config.yaml
hop_length: 160
codebook_size: 256
fused_qkv: true
positions: "learned"
residual_init: "zero_last"
muon_scale: "match_rms_adamw"
lr: 0.0058
lr_schedule: "wsd"
warmup_steps: 120
adamw_weight_decay_other_params: 0.05
Rows from block 5 of a small self-supervised audio encoder (BEST-RQ), named by matrix and row number. Rows with one number within an expert belong to one neuron, the router's apart. Each number is 128 + 24 x the weight over its row's rms, rounded and kept within 0 to 255. All counts start at 0. Numbers have three digits each. After the name is the row's rms in percent of the matrix's.
Before each expert's rows are labels from the 100 clips, of 14976, where the router gives the expert most weight on average: "top examples" is what is common among them. Only what is clearly more common there than usual is listed. The data: simulated modem signals in the audio band.
# router: router (model.blocks.5.mlp.router.weight, 16x192, trained with AdamW), inputs 0-95
# up: expert up (model.blocks.5.mlp.up, 16x48x192), inputs 0-95
# down: expert down (model.blocks.5.mlp.down, 16x192x48, transposed), outputs 0-95

# expert 2
top examples: carrier: 4.5 to 5.5 kHz
router.2 095:114143119094160079159126186159120151144117122133099138113114142101140153110135146162168128121156102123157156160084161148145146108129147125113161080135122115137121129109123126161094147088140108093127098123138101136126142080127118169129108155136151172113124119135145127151109147096093145108
up.8 103:123104064057105157146156133155136116150143151122091110121150137129111108143150168151121104140080124079089150108160106128126089132120113116108143108113131156135142129105142124141106099153127122086109138105111067147144140161106161124154143117154137114153122125136149118140115140157124150162
down.8 093:141102153121141123102124098133169041094130146151157118136152116152128153140170137121096090126104103136100112139129178150116152131148158112149139103113157128119095132115132168134103122127116109090155106101098126108151140090169137163116109113103092120133107114156096101124131142104119113130
up.9 106:095113166081089115146128083106102122111097096149097099122110110144108140125106139164124100132129090133115161111156141131121106107102167147128149135138120154149099095149146129099130113130118140117150114130123091160128116112138135143140128107121129155109146156089151178091214158134114104171
down.9 093:163097088145141146144085122161112142106140074126140080125141132147114135139121150131133116141118101153182121111119173120140123148157147135133133164093106122159109153129108095104134088118100080135137139158095116125141098176116107153116109129099103118139110096129159114137196103093128138131
up.10 089:106176133158091108094151122104138123114119106129120120143131148090118142154123100147069159122127175118118113114176121128172110141124151146151114128129119105163104110141099119111065121106139148139140153152110170141152142161103101167162126147141147145117107153144128156092140111136142138146
down.10 082:155105087096096073124115115144139119129155091103132065109107160171172167124160129154142144131124127139155116151148091113127127165133154151095155121128110165148124156132049136153136111169130110149100118166151119118143123110143126179117113125087127155134130155150116118101132118136139117137
up.11 101:132119158094102166157126113130135115176135142138113143123154124108095128158137162132104171152130116132172118109150166152162121114115163092126114120143137124139093068159132147103191126148131151079159120118108115143124111141124118122137132126167161188130129140095150172112148115115141097165
down.11 085:142106112110145083107081143168118136153135091107141078094111198142151195162145145157103117118139130136129140169154126156150148169122175112106161130101085135149129117111106157142102144156119121124154109156136111116140127153116123145082122111116101152124126129177149063173155105157149129109
up.12 100:105142135106103116085145138116125120113089101162103120147134111171124099093125102162124121117140126109141129109138090120110061109106109104128126131112184150133133145120150130094123136118135125104155153106149159117099129127135123130130082123110125148145150150104094146091112182143114116116
down.12 089:154107104137103153130111109148161132146119163120118095153142113171131118188122177145113073155091105094109092142122122102123109156140161143144141119140142125154122105132091178150111103184111118111155153142155156128169129093130128125150133106103100138127127138118164102123138089125144137139
up.13 099:155139142105119141102089102121121123175101147136105123098125126160136166138157123130144110119124116107116148115125149148155081143195172109125117089139102108117105123128122110135123148157161127135140135122134165101151144102155068142130103101145123137172126208108139120171109111166154118097
down.13 094:117153120126139136152113114163091115079111114155138115143087198118121155114116110144100071163135112133172154115135144106111143159105158096131135130132125145141098175127156137138088123119131109113122135136106082091137139122166152122107105145119089122115090117201130139125117173140158128085
up.14 099:106159091108130147182132144122108120209109124157109127153131118139130113149141107123096137081114161132127099123156118122165082122112147120125118120125122146112140097129111119104146122124124134122119141119157160146155102103114111126145123133161140118121146199098101129122062155121138158127
down.14 097:148131093138174126103127136137140160113146094163117137119119087157111167154106130131162095174129089116120087171130146117144119147130146109124142155137118136145114160143102173063150094151104103138134150157150113145168125120128160131162142131120102109114163134142138091083164145109094096119
up.15 102:136142155100153127102121127115114144130135129136123152141131139102131128100138118141117113126118118096174121147100097144078103152124123119142147135128104094106148116123138125114115099132127134172100120122138142103144148116151118101116092067149126100137111165144117133175101121109118112091
down.15 074:125138080145126091104083121125121167119123123177093117153143144136117131145110128114135111152134119142117104152158162101106140160150117108210157105103130111170097130130115138132109090149142093103161168200128121132114137144131115099148143110107123134154124126160158075129119084096091141118
up.16 092:158155078092107092119148120116127104095121090142118145156162118153131093110146112165139125107103128108119128097182141130137093148094095148140128145133151131136116099136141127101144170144095125102170105140144108117143126149126151165151080080132096184117165147084105130077117161115087126177
down.16 077:142103092144091108108060121132070133122119088130099099156123136145115168172135148158145086133094088131117167133145109138139106156155141098131153111126100142160154130123129159101101111159150098111159130150108119123143173108132103154143098113088120141166132134184161130137142147119157110129
up.17 100:094150149123083171118136105119139115133111094153168125132119108120127074144103119144114085154097120087067104099171162144135091145117143117147109141112153124114105062104151115118129105141107116121122125139106082147122092086138111123147133094162127106112092114126112111099180160146135116119
down.17 112:111113154135111096109117126094096096130128101119125117137119143104122123162114147147114132084107103130115120141124123136123106158143130097131149154115091138173127153120099151121103131142115113110169165117170135170141163142107113113102108139108159144132132157165143105144145155156165141090
up.18 093:141111148175130082104167134133109095097134115138102118162130111130094120097116141147111146111169123145170146142119110132135038153128104158135138101131164117149130120123098125134184103138130120171122112087144145100154115121153113114096119099157128171084127114129123146123119128082115157115
down.18 099:128131141131162129102137127146123133141145129151117151086118084162123142133075157127135117122101142119160120122117114146117168146104138156138085170088136092127132122115157099119132121124100181119096085137110092166153145098135149095111125124150098125132117124128156138104142114100074112113
up.19 094:128157105102112103078120089127142115130110077129145134160139100091135130087109101151150151103124139149103137108177110134105177161114128124111110143102125149139129074140139120104087137115152156096147130146110140160136162100126103125170140137123117174117126116119112155149147140114114130154
down.19 084:159106110132109116108088105151111134097093131162099135134131154169079117144143130096121099137110114135148149101127151128107124134150132086123171133150111120177147115166124153143078115167148128117197159181144146130155132126134096106096112101135132120135135164124130127153074149114158148111
up.20 094:140144124077085152100155100105135160122128095128142114151138104114106136131102162142172138099158136142143113114124107111179064113132149118114133150119139137130135067121110118108125112168102106117124140139157103151149145116119153143161120138154125155149139118115167133081127147109120115108
down.20 080:154111116120077119133094128165094116130132085122140061136099144147121178139128127158127106171079126107159107119150112149117088146162163108106136113136116152154109146142116122095125079162124111123186144158123089122148190106113117171103122124091121153118158140097153110123127116166125117102
up.21 088:117137096133164130081170111136139113206145155151113138133103137138100135139098150104127097136147146145116171117171182125205131144157146124139109143138157120123142126126071112123113154169121140122138102156128171123174149127147129103161141112155134137115138154091139079149127125187139179124
down.21 103:174121147122116139125114136139093090109108131158101098135157150186078122143130134123131118132144125146168146127167138101105161153199113065108172123135103132151110145169121114103135105155142070116142141141131090142144193110149101124119127135106105102108123121178150082127122173108138127166
up.22 102:108131128116095183120176148171126085155128112148114127144112116112117089109120137165128130133110120122137176127169102141123082172105139081132156109113145153134105097124099132126077142127102107090097135090148114101128134109113122115104114133124133119132132136126123183187131112161095108142
down.22 082:146089122109123081122110142148087151136119104119149127115117144090144185162090152122083098141116114137095171172109125136140091138162146119137088111118097109102111153156122143107122109190141126147121130141108129101155152129122131163106130102113149132139098152134184103141171112093148151123
up.23 094:117106117076106123059133143117109100136162079134106094158115123139102104146117121177090108120097117101087128111182097133088130131092133109123135115115097159135116114071114130130152105109101118113080120129145095130168144139137147111109107098131133152131100111100124165123136134124090084143
down.23 088:161113093128107139090099080183102068150145137093096093137120143171088168141151157120118089127129147129112135127106130138120120126130159131163137142130138142132117144139077134102111137131130120108128144096107106132182122107133170138113090132133109137122131121164116106117138126128127128128

# expert 13
top examples: carrier: 1.5 to 2.5 kHz
router.13 111:149128087157147080117123141118122131146126158108142103116106099118128077144117155136105144123153119144194150099108135119151087127126079122137109104140112157126126128131157116125124104124149110123102080118105139110128123138119113097188123144131130142116117127115148128169132146051119112086
up.1 101:121151130091136094081165119129140132141101119113141133157131106091172117136138102114141118152124130105094095105122132140216114114105138157131150154139121119099106154108138112147100128124110126127122151149090153141109122105099191113106144164131123131170111176130131116150150101152102140152
down.1 080:119152105139086129146135110138156125143148169143112124103127082105159127095106132124154120086155119104126164126113123140149136136140087124142103151154141103112169145125142123119176122115156142124106145082140085101140109120139111106124109092155080128122105146126125147129115124101142098127
up.2 093:107145134173166109129104110113108090130108108164204152157095133099108158118110119124129159137146131127131122094185153113173168120134156120150100091177154126138123142114105120162168099105154138132149093131127122103146126128110129130170136111181111028135151139143108131104127130136150103131
down.2 121:167154131105118122169097125093093175192141125146145122114112147146157161125159135128131116106156116092099163166124115154151184149116156209105121159107123109093127163124117158147160113139139102131128101143123122122102114139116118168105165110095165118126148119172144140128164101133153116093
up.3 098:159095135071124094085076124152116086142128129141065136172164122146092167132155107137136139161128098131098117121131146145137084164134167113120151150132167140121150138129131134121123146199146134104151109112119153148121149124132123148129141125128118114155126205145151135171171126131127133155
down.3 116:078129168127139126125107119177189104173151106123130152138136122098103055121151129113150136125156147130078102097120150140142135121101092115129136114159141159114144130159142142142149182121152179126128121104108163147111114121144139107154139113170113106096094142090072159124092115093087104105
up.4 094:102114154175143097160117165149104144169131130133114152109154144131140095111141122126141147103100150142110084131108130153164091112119146115136116141124171134135128149130174131135120140106121129148125126115139148115078127086134080117121149122152143142143115187116141147173127137139136162147
down.4 091:108125132188118090131136095099133178115109139144075146121101126160140142133134162076169120084145131110107136117120138130094153104147092110161147116128114089104141124125129143119124109120165128122104112130156074107125153089183123137123122099162083140131097122117143132130104165114167119111
up.5 086:122156133122156142110115091151150127138147109112120113154124123126156100167138082122130048098142096121146141139095124140086166118099162138124152136115104123142122100087099136123086136136094127150113105134140181150161118151129141063147154148136154162154108110125132108185139081170130112123
down.5 074:116160128098088141116150136119098164145165145139162102135102131119159149165082144146129113095122143110134097094149138125131125114147164114116135128078179122114107129142135131089117173138122090103126123143218119121135147115123117140178090136165116108102160126156136119127106113087111125154
up.6 090:095109132102115103060139145160138112137106128123102114163140117102149163145129141134160119185124124088104109106117122119110140172136115125135146180106140144096115131110147121144139162170130122116132148122117205121096146103121182116091155192107118116153126125159135121121144117165125158143
down.6 088:091134158098112136137113136139170128109155148118124096092136102127088099105138155140145112107128170105116128126142109125173148150086100106097133122166137120103133126136134118100151136104164124100123163079179122103128095158144143095128108153154112121113137117105102122127121119101145131117
up.7 081:117106140071141135061113116148113099125116137125111084106135123119118125134127121129114114196110138099130050144133111126131085145153098117126123143107153117126114135079133139129125127142180120112112121140131126134114120151086174088104104130128154131114152194158142132151130142136121133141
down.7 078:104122161159128098162141078147162093131111168133124183082153100115139102114146161116109127096139126094086137122105126127134122119126105095148118081174141104124151088130133141106126166127145168115129107102132134107115136103137173103132132090166108140123133152068094160163120153110130119171
up.8 092:141152152122144133142110126160151139183134128111119122152107125151134117129107108150146107140165132138136139133110155100123142128153151121121143106145086120120142130112114122115089156138125142129141124172133159157168130145138123164164133107154097159170089141115142083160116080131098182135
down.8 077:121114150123091120115161123115056168093138143124133137166126061136120137157119144127094142084123128105152107130142098118113138157122102132153112113114182128127121105120148146048128142102109137094137128163135101143133170103140141129152095132164108124117166137144179122124150134092122116135
up.9 104:131120175086128128138136136126116108121151084140106099163091109143127193121125112121121064164125138120072124126146100123166112130114158108105127140146124113116108095128167129135107096168159101105114122145124154147140108098131116162163122109190105101137122170130127112169158112197112166095
down.9 125:091139123127096169187128102152109129112122128105126156142109158116175096124086113132148123098159116117135130105139130097132117100126093082132096124151160116090105119120121116130110132087146158134100145116117119115119088149134124115166118091148097114104129152113121164113125125128129091137
up.10 096:150149143056123133112130109144150095140148125115132114163111115093125168151127108149147101178102132102084098113164117136144112142119160136114140154129145136087136129126114108130144138171133126114101150141115164139138138104083136182125126127116106113151154150144121112114136094166100168117
down.10 101:114144123127099130127134113111160085117155143130139129131091072099112105133124100100122136109142116126127127114130113121157136135086091126115092151154173118112169139137138109104135141105146123107118125073131126098148120112128138088138132135158124123127150144127061165117102111108137074132
up.11 120:130128126122134086189104141162138123162143156141081114084151126134110121114143156118124158128110110108139075108161100149184097124149142140155134141148129122106156123133124122123145110152148126126132174116119116150118134102102184111117116067123129185169125144139142146146139113161143087154
down.11 110:084103119157103100151127141143182139148129163150088167111143096109148091083128124071130125093133132119121122158113112149110158140086076124173119124134178114084126128120158125115141114122134169106086127091138116092087147133161110074166147107132097130122101122107123181142118135130112127113
up.12 095:185156124112123089092144095148154119130095084098143130150155117148122106165145107129143102172110112119072109141125135138105134131127148134116137126122145170129136084133147142107150150133132152154123096139133155173158120111121116122144144135132115174124124138125128118137181110151127151134
down.12 099:133157139116100101119145109158105144123127168153094137135127129108128129096101088141132159122120109145139128150137111122126084150118151106097138166141128113124065125145148136145109155122121119123155112080115162164112167099116125127100124113105116137105153138172096156172115122125100119113
up.13 084:085114073140125149114139132130126119150124094106127126150159127122121182124143128110122110128163142128199147126091112130163113109116101130121136138130104162145147186165146154150097132123159152164137143147153170132147140160104122094114147145099156171131128157168108128089145154117121036132
down.13 078:142123089122089123131105144088073127090130143099121116078151113119127170152139098150122107111149139175106117164125141147125154108141142088157128110122080157144134141135113092097151090124112145129116113126125118094152161154155138126119109107134097142134140129138155083107149143086135091134
up.14 101:151122160139108126104127109151113116166133130103110124128143132127107161121138121105131140176117106144090163130097119141176044149145121140118126112120126137145141145162153130137064146149142137156171115167140147141120132146101147162102110155131137121141112201108111132204114096160133168120
down.14 077:106148142133115128131128088145116129081132152163100171136147097120114087100140140107140148098147129115096129134138117137137148138099071117128155105139166093157132108122158171130124167115168139077125109101146156125121133102183143091123116105146083102111136125155076144133127152118150107146
up.15 095:171102138077129134173103131153128130152143157122067085136119135108123124148091115122134112111146137130089082149116107119173053165136142127134137121140100124093147152116129097116132117143117138132113132121117157131147180129114140145100117091099083153142151133125166121106174106149112179131
down.15 089:081138133122083146131144121142145134118150171138089153112115082102134072101120133097155137077147150112125122140142144147131165092108084129163135136161183080132171114116160128099143136129128147112103117119148124091116156112163134109165145094154101141138108144122102159137120166109153141133
up.16 104:149107133098134096153099146140122153190141157115074138083156144122151075079141111148133172098121131135093084123116129125213094128143142121113123131145112105126147123112138139109094105111103163114149130132122126130126144129113113119139139095136138165173128175116151123149116155139133181138
down.16 103:109144092146099125139154099134150161096129131167098170117131100119145109092147111104173150093158114112103144120117155097117152119120080095152163136166158099106149149130142137115130135150166098092123120124128130082105165116182128109147137065117092126123126145116090129119111162101152115134

# expert 9
top examples: carrier: 4.5 to 5.5 kHz
router.9 097:149134139126111142076137125156135155143131149142128108094120125101094134131134177189118128104136123132088161102152105164123151114156135143138155144109058141118103147148098111119106106107182116133130102107157114134145118138109125097106135130134115096098152156143145118139116120149091052135
up.8 094:171110102152120112101124148140132133081096113141105131138140137096115112100131133109169085163111133093094153142144120129192166102088097120133133099149106141131133154139144131111058138091149139155083098116133174137142116139169115091156116111145150219139127109160127128138125161129115138164
down.8 114:147133154125126161134163141160156126131157122143113163114119105113132124132187112103121152138119187157139141114112125113149174166142149132132141143131160117141174115104160067116134151160134122115142139114076134122124093138066164131130127133145109166198143154080137105159083101155133139109
up.9 102:090137161128118163128125149120150115121121151153125128152122132132148156164079131120110157139106142137148179112200127110105031133148120110146131092149099147149136096133131122136171113146148112115135138158153172161123117106133170138110117178147139093098109135131135135122105114129094169156
down.9 066:113112121142113120130109167083156082117121142142150114144152123121139146107127125130143179157148110136129136078108111160129143156101155124123116163104102089140111145118173111173176118154112148154155161128102141152080120103077139091131108152110134116142139148117118111117128137121134130085
up.10 114:138101151134112076159157120125134134131131137126147165145138137101173057108096144121156142132119156151104065135135155110131106098145112151139106113141143129148115135134154121119102136109118118175142136122176147106091105164133148151159105166164151159125127167132151115123122132089092162129
down.10 078:125158148134135144129145131172164111143094160088126164112140128106122130090121124122126198134114123139124136156112078136121114095148126185174119128094126106121071170131134106135163110129093140148095119109096124116103127128102104130101116147119124094148147124106122148125093132123138109154
up.11 109:154119124105114146031107129156124115151152124155121116154120131122089226161086146138120132163124130111103151111164119119136084135120142123152118112125125136148121096147116142131134080161120126115143143126124118149196130100127124149126104131077151165096139170110125126122138101131105171117
down.11 085:098163149087142140177103153105154107093148143115118136100122094129104096080132122144160158128142120130140145100105140128110126099118076110138123161144149108111147114100166113136146109127137110130087127118115128079085089151099153104134105126121131147093128129119085125156137162137160103084
up.12 093:113097147075132136132112134139122129118108132141172121140126096157127149113116120143132112129135128124124126135119119115080157097114123151163100096134071118095142081129126120118150112120146113113129116134144105105137141100172122130106117122146143136102163080138140171141105140106148092140
down.12 112:118151123132090155151148166130131167178150099164137129127110135102124159129151095143154126162125157127144148089122093129165146175111139098174126159110127115085125139132152161148124109137119094103095136136122127204132083142121115132094082159158159149144139108125091152161071165134116120092
up.13 086:172126116126129143094100123147158096118103164112154122111092153139129118120107112135092124196114145090119207128153123100097114159157105095128121117122128092143132113133110132130107094138088112111177168123115111166139131123098154170126119097150122075130127096129104104145121108118105210088
down.13 087:113104111143135118160146163076131133115100124153096078131108080156129141117133146134129134140127117119105178130059138115131110117088069112124086143119102141133170171147186136130169095130148115135095186112111131097119128123125136151159114111122109110111148152127097150130128147112131158084
up.14 090:147133088163160146073118116124161112160121123128107139146141138121128097130109127124145080181145132119150171152114131110128082147139121128122117153127144131104132098102118152101110121103138134162083130146131085173161142141176137104160129162154092209140098137090117131154140127126105194111
down.14 118:173143126131139092137128133111153136153130118134127185093140169134122117066135108154128138133079137167110100142118144102126075103149139166122062109122158190106192138138147139110145164162133125108144116115136197098128143128131126157095146128123126130117123121114122152114137116113151148145
up.15 085:118154134140101107101140122096092124142121185149142138107107140147127189144093134135116152118120148118186094114167144089169108198176127131133107109184159119159126089124145113133122134164182139050135124141107145133155140111122151147108092093134106137106144134138125100112113146082127124160
down.15 084:110129155194137136145126116103137101058077149129168158103114144151153143087093127143095094096091110122172137099129104088098177106143134126148121160097121097111128121177152147133092152130144182154062159110162129126123141125127107141121115136090131109156115130170132117105137140153115086121
up.16 115:124103171098092142147145106100146119091126146124126180160122132107155087135098153139124125139102148124126079125161116119103104140144136126150115102168155115134105113115141124139112123108160131143130146156154161101133105156140153176120108172199123148101137087146110145176114146096093178171
down.16 079:126137133144162146108125166156140135165076120092100137128131159106158142112096077139161184131132129109119087150093090137133133118125135155148093188133124100130097171127168106142152093120097099147119171095087125124083137120114084103138133169111162092154161127145118140142123154132130163152
up.17 080:087147154117152131119127153139157087119137131142104113126091137144177156148112121110119133174161122133125148134184154091115139152092121133144168129154143175096124117121138115133139123119083144081149107121173116136127128096140186111105162117151134078121114179115120092109117093130124098148
down.17 089:131116106170131167156133073107137131147112168125174109138141103133125146149109128146095142136130158127127138146080143105129149128124141132121133127119142139143102142125167097125120117134150126143086136140104099123122171120117096134108126118121136119163139137151126157156162142125163114115
up.18 090:113089098135095184112121103114101143137135124121156140133118117099121129134120114128096119142116131153114154116157083147125134108126112069130100094169109133141102187141125152152160128115093158121114115143141173143148105136127113077110137109077102079098135109146111111153135124120142108169
down.18 098:135090104130076097194095109111125118157142109142153122193146085140155132065147116144149137155100106155105099107058109137149115174122156153125115164138155125165130108146156114113191114178102144095134158114135141136144129124100136155159133107114146141122135130134142122119123133097132140116
up.19 089:092138154167127142110157113126134105094156110150183106126100119119136175144130126122142117088135122169130167085131146131125064155125161117134115104160112136152133100109137116130131150173175118112119104135132138134173131112141133132144143114171139069110112138124104122140124108110119083157
down.19 113:092135188162133140158143115125139117121102174131110158154136182134132117099120167161098164124133087136141143187085156090135125143129171143119098145154105115147094112172107120083158097116152172159138132127134127139128152112127105123120131076136153145105113098122118118107170120101141123095
up.20 112:142176157175118148156128141091127121172104175128142119154110129109158159110106149124127154130141147109093099145146117116151052151136136123125123125139134108136142060145137105127090087115158118081102156136126116143098140149157133133145107127154108167120154128131141139131113135121129182101
down.20 104:172123118144134146106133163107119138114126138136099114106131089098146103129100122125197106133119116141157069098116092105110162075148108131131153109109109124108134133118108109140108164134135121158123156130143138157138136122145153109131154128094154128137128148184167119142099115150107167107
up.21 098:142148106130143107095120128107124129120111121124102110157153105136117186113110128155101114131086115102173173121154100132128084150142137117153136110124100124115142169148119122133093105126154126086177148158094155137134134127119127068137131135161083130147155102152143138137138133180139137205
down.21 108:119134149130154132139139123116125139105102119131199138170128152150137120151110149106107138151130156159125158096100100114103183081162089134152176151109096114086105162152138125148135130125076133127102162135084127166097104090118140133133120147077129104159136145129151122142135147100123086083
up.22 102:107154120133132133109121164135145113077118131155127112130085105113187123122109144143100112183148135117138111116159122123173089131115165165149095138147071151136144116113166097159111108127135130142075134135150146128124137117124161123111152127153133141125120134118112125150114138134133067146
down.22 106:139114148114125151108114106097117139145146138142184109089171153144140132151126074135138116121105164113110093093090090173125137151098137138095114179104152103144116154095168119162186130124104128142130163096116138149117102143102150101121127181103147129145139146114148124142106103183149156109
up.23 096:163099093133134133104108127160103142173141115131131110135118137132134074126118172094122123119130141103089223135138148142161126106113108129112145134169153138139137157116131153125146136128148122096088145114134154147142140106155124162174147114113089046121119108103158145107138134132143113119
down.23 120:116185136127127152106159132171125160107099151140126136146110126160097141159120144154127091176126158181119143142106179100126120158112145119192118119181147152143172123144126120068127119128117133143084141144095168105121134170113128143129109149166142104148166081102114126126127113135135098117

# expert 7
top examples: carrier: 4.5 to 5.5 kHz
router.7 100:115112078170093184178134108144113132132138172126113131118122134109145084134141131143108104114133097125103125157115118125116128123146120129112171095102081130131118156120112118126106121129127144121115096140128076128081148171108109177122123135113131167081145106140092125113160140134121140170
up.8 090:134117105179128163084129106133139129146112131145143108150106073158115168138103138106112150155159110138146155134151148125133133106097121110141143124152155111131155142141145128118129095084142127108133142141140101094128114078131051113135145100139102128123147143157141158170174195211080153111
down.8 131:135118139100128157196139122149178149167135131122129094089145138111117128110120102132116060139136131101112097114133185152074160201150108138142106141140129152127127171113157078136108116107133083151096095128164107136159099150153161096135121132149101108125124089141137118113130104114105137133
up.9 114:108095107143091117163150126151107138135120106126167122137140173090158079155103154133150112131140141082060093124144124127117125160146111132150122130113142136111106157108161119130142125119112100106127102106126154137076112131111156115148123162139144103079134177114094171148121131116122132110
down.9 085:105112058103153150127146132167118134125136127170069101102139120099132099167161118098129090130145101130115162138126122145142106133120156099118156112132114104122131106102096154189107151131125143133128133111112151139143125106081150165134150065110128095148129187110081118142157139134173099145
up.10 095:138117104110140120102114125143142119111122131111140162170163146102126129091114151148138112120101135124156142113163112135121136161111123125125124148110157120128100142121170140110082129115128123124131159125105200105131128120139137195199139153133115158133137141132133142128136155127110117140
down.10 088:167117146115093116147090144150123127138158116103115138159131151147130132123141195101103095138127132154091153120126162169137119131142145142142166115157113123104132139115090166092124117172113133155131139104094127135126134075174177146119114098120148133118120141171147134144146102087112105132
up.11 094:164136086081147087056130096124110123138101139091108145131169146097130065137156168169109131095127122130138137113117119118139124120158176151130122132128093168111147155107144150145145121130166153078102160135098124119148135164092145162125142173159113119140164093093124150135099143091135169145
down.11 074:129110148114142133155124117151132080142139194131112067130121125129094126116156150115143113123118094077086143167107116121117125140137144148067097125157145135108080095141163132175122124143119117160123127107099121164143163136111109165163131104126105146097093142110102145130151116107144129164
up.12 088:108090128093105112070148150121090106102129061148112097123131128136146139126155102140140137159126143104106143117091132128130139113099124075131082097114129155114118141106137127118101163176115108104134160132119158173193117144149156147109102119122135032121167153094136124133140173118125114082
down.12 127:119096092118171137150107154143145163164123139151162135103130116082135117105096153133102142125113126132174178146140141103121170119105125145168131113111116115131133078163156155140119116161165111128138094125105139159102120081148121094092149109115125119093119086156136132135141129157130120146
up.13 098:154129109110103086136143136121137115188120104141122114123136135117155103129127129178119106120169141132118078130143099144178120143139175155119136109107093139125119121108101148095098116144129126067152128152094141161122116153111146116140115158183126219127128139135100142068107101127111152137
down.13 093:130110096084087124132119110117109106123141114143158124145112104165100138151185096130103110112121124091097148123116145145106097155096126145078133093147093193145143132134118130146127129172132134112155138137128126131145159093120103149131106133113100131059157133168138127120134119133179115097
up.14 108:126134127175102124181135148099092102162132161128160070145133128132121126171139139153171099133129131123093086131130138152106047140143155148131132145113139145104123126102150118111146156124091116118113121138125180135102127111129218157150100164146117163096118133129153143099140127111111120163
down.14 084:149115122099129115133090131192120103113143104155083153147097163131117139114154146123113100132099083105096151147107105135148142127130102081142138115145115139112100133136105132121115110155145125122123122121111167150184108112129153140119120080070112115133108154149132133148145142097118130118
up.15 094:113129132119135119108129117140128092104084128150158141111122103114148081111138099127146121140111122115078094105109069116180144121136116127123156137121157127148125092139153146123186163127110121076177160116156149148117088165131183130097129110152129101123149144120116149096080165132137124151
down.15 113:139134113134137101145134115177079123129117174125064162141088117147101123158116095097095136113115162116146085116120130091117134135152089112171113140150123122099141133115124113136093140140149098121087136148112141090101166127127117164133090089143098135166192179119129140126131150135103136107
up.16 097:127117125169111129145123139143119136136117141158125129150129128124140087122104115142167123122139107109053132127141138144081154119145102128155135117123149113132137107141130130108122143093120116089150149128080149142141123106148172105144104122140115102143109175114148178134103144135103182179
down.16 097:088103122186129142151109127153124125142146116147119101110148166124156133100170113141103120126128100139126151167132086155137157136105098120087137118139139106090064124109111132141121110140144134125108124120118161157179118082111114148075085098109138139096139125078112116109156116102155162142
up.17 095:126108175124144101081081120146121125113082156186099107127134148105130092137133124129126141230113100101079158140106110159154135132124109143153137107141135124148162150116172127115114093148071156111090129102117122117126141090120123146111142128157133167140122139106139136162095117144111173152
down.17 114:137121100124088134127143121116114141127080140141109121103094089135135160123102128105124117118141120105110130143150157079157137089149152125107144146118138070146100105175116145065108148199123126097170109154109153145139136101145133128147117107127139174132101093141115089124126164149115150083
up.18 086:128155139126137136200145062116140118113121114080117142147128124108117087116106103162133126147112130185106126101125117098112143121147102135135121130115129158118129123101137130134111158124176127141107103182128148140116141161147103171161057131133137094133137108120119125190124137134115102098
down.18 109:107104165107146116109117190131117147141165115141113090119149109147105141133147123138117146136153141129158135123135070133118110109126143133148114056117146129150145151127153136128114101151118107107171179122093154113131124107108123131125151119127172126124113138115123187105156152126119136138
up.19 095:102147107093109079196143155187140143149127134158129151098129147082136121138101176085150074102151153096174124130125066148171091125120172108143141115136125118142144142156135146145164139138129117142136111086156099173145141111119141130103134146125148122151145164153134119119144117113130149109
down.19 081:150143094118200069116166126100112123107135126120135121106159134099128126162140101117114068150117127135144148153120174140089121122127131158137124122179119138091115179165136142170123132117114142122130106113112149102133140130152120124098113124071111107096106151176126131094107114117139136127
up.20 083:114176100120134145091122107151100106124112092141153103120116105144114130105125096097142144136127115165139218136143110126137105097139119086104087143132143129134135106153122158113084151139113139105146112146142141170161151139133164107169106102094172110182120128112149170070125136107144106161
down.20 094:144093124156128155137084153141124111100166126158135123107120129128154145135141113147097111117139124120127113144142090123109109155107093144139171117129144124120088145105129103132125081121131115130133149121090093091117145132169112121139100127154139084159138146140163112152152141157119069131
up.21 106:124112143060117111116101111097089117146144111124127114163147139142086081119125096112121121138122101119114061111067143139161115125131127115124142098129141132135138117106089145125136135190136126120136180113117129142126089062163122106133087121134151116128123107161146145133141172154172175148
down.21 083:125076113130109137108114162105121075125139138100109086101102116105108129153127157129075118129103134109097128143144107096112148144119134122117105118125113167113092138144133113147125086144122118122132146116067156155164115082074159080147116087101117152125086122124089087145147139076118118131
up.22 102:112173095159115139088113156138133150199131151140100131131129137106106130139114121131166122098128157107158128147162149127113113109155136111138131105136098131133142126150117139074134106129076127106166148123111118166133130122151172125168118166138125191112121083132143156098122142063105122174
down.22 094:105119107081126143118104098135092084112159147110157149152143119157097109137147133123137091149106168086152111119158110121125133113106117108090118132144122146146143095138140168111125148128108136119124129087133160153119138073129119104142077102123100137106151121132137132142183130106168088144
up.23 109:091186119117127105082115140143121117161124122132128123141122107150111131151130126137137160144160111158101130122154127135131123095154154112147116111164122131138137126157107146131083084161142137073160133140103160128129158091167146113147092103103145136139126161125120151094112117109144124168
down.23 084:095105128108121142119109200120114144138129133115116104097129127133126122154127124125126158144101122118112112156182117120089105151119101119167176098140114142153085132122120136120153109125158065113127100084095137134140131114136121134135094138125146107119139118172149137116171145089099099156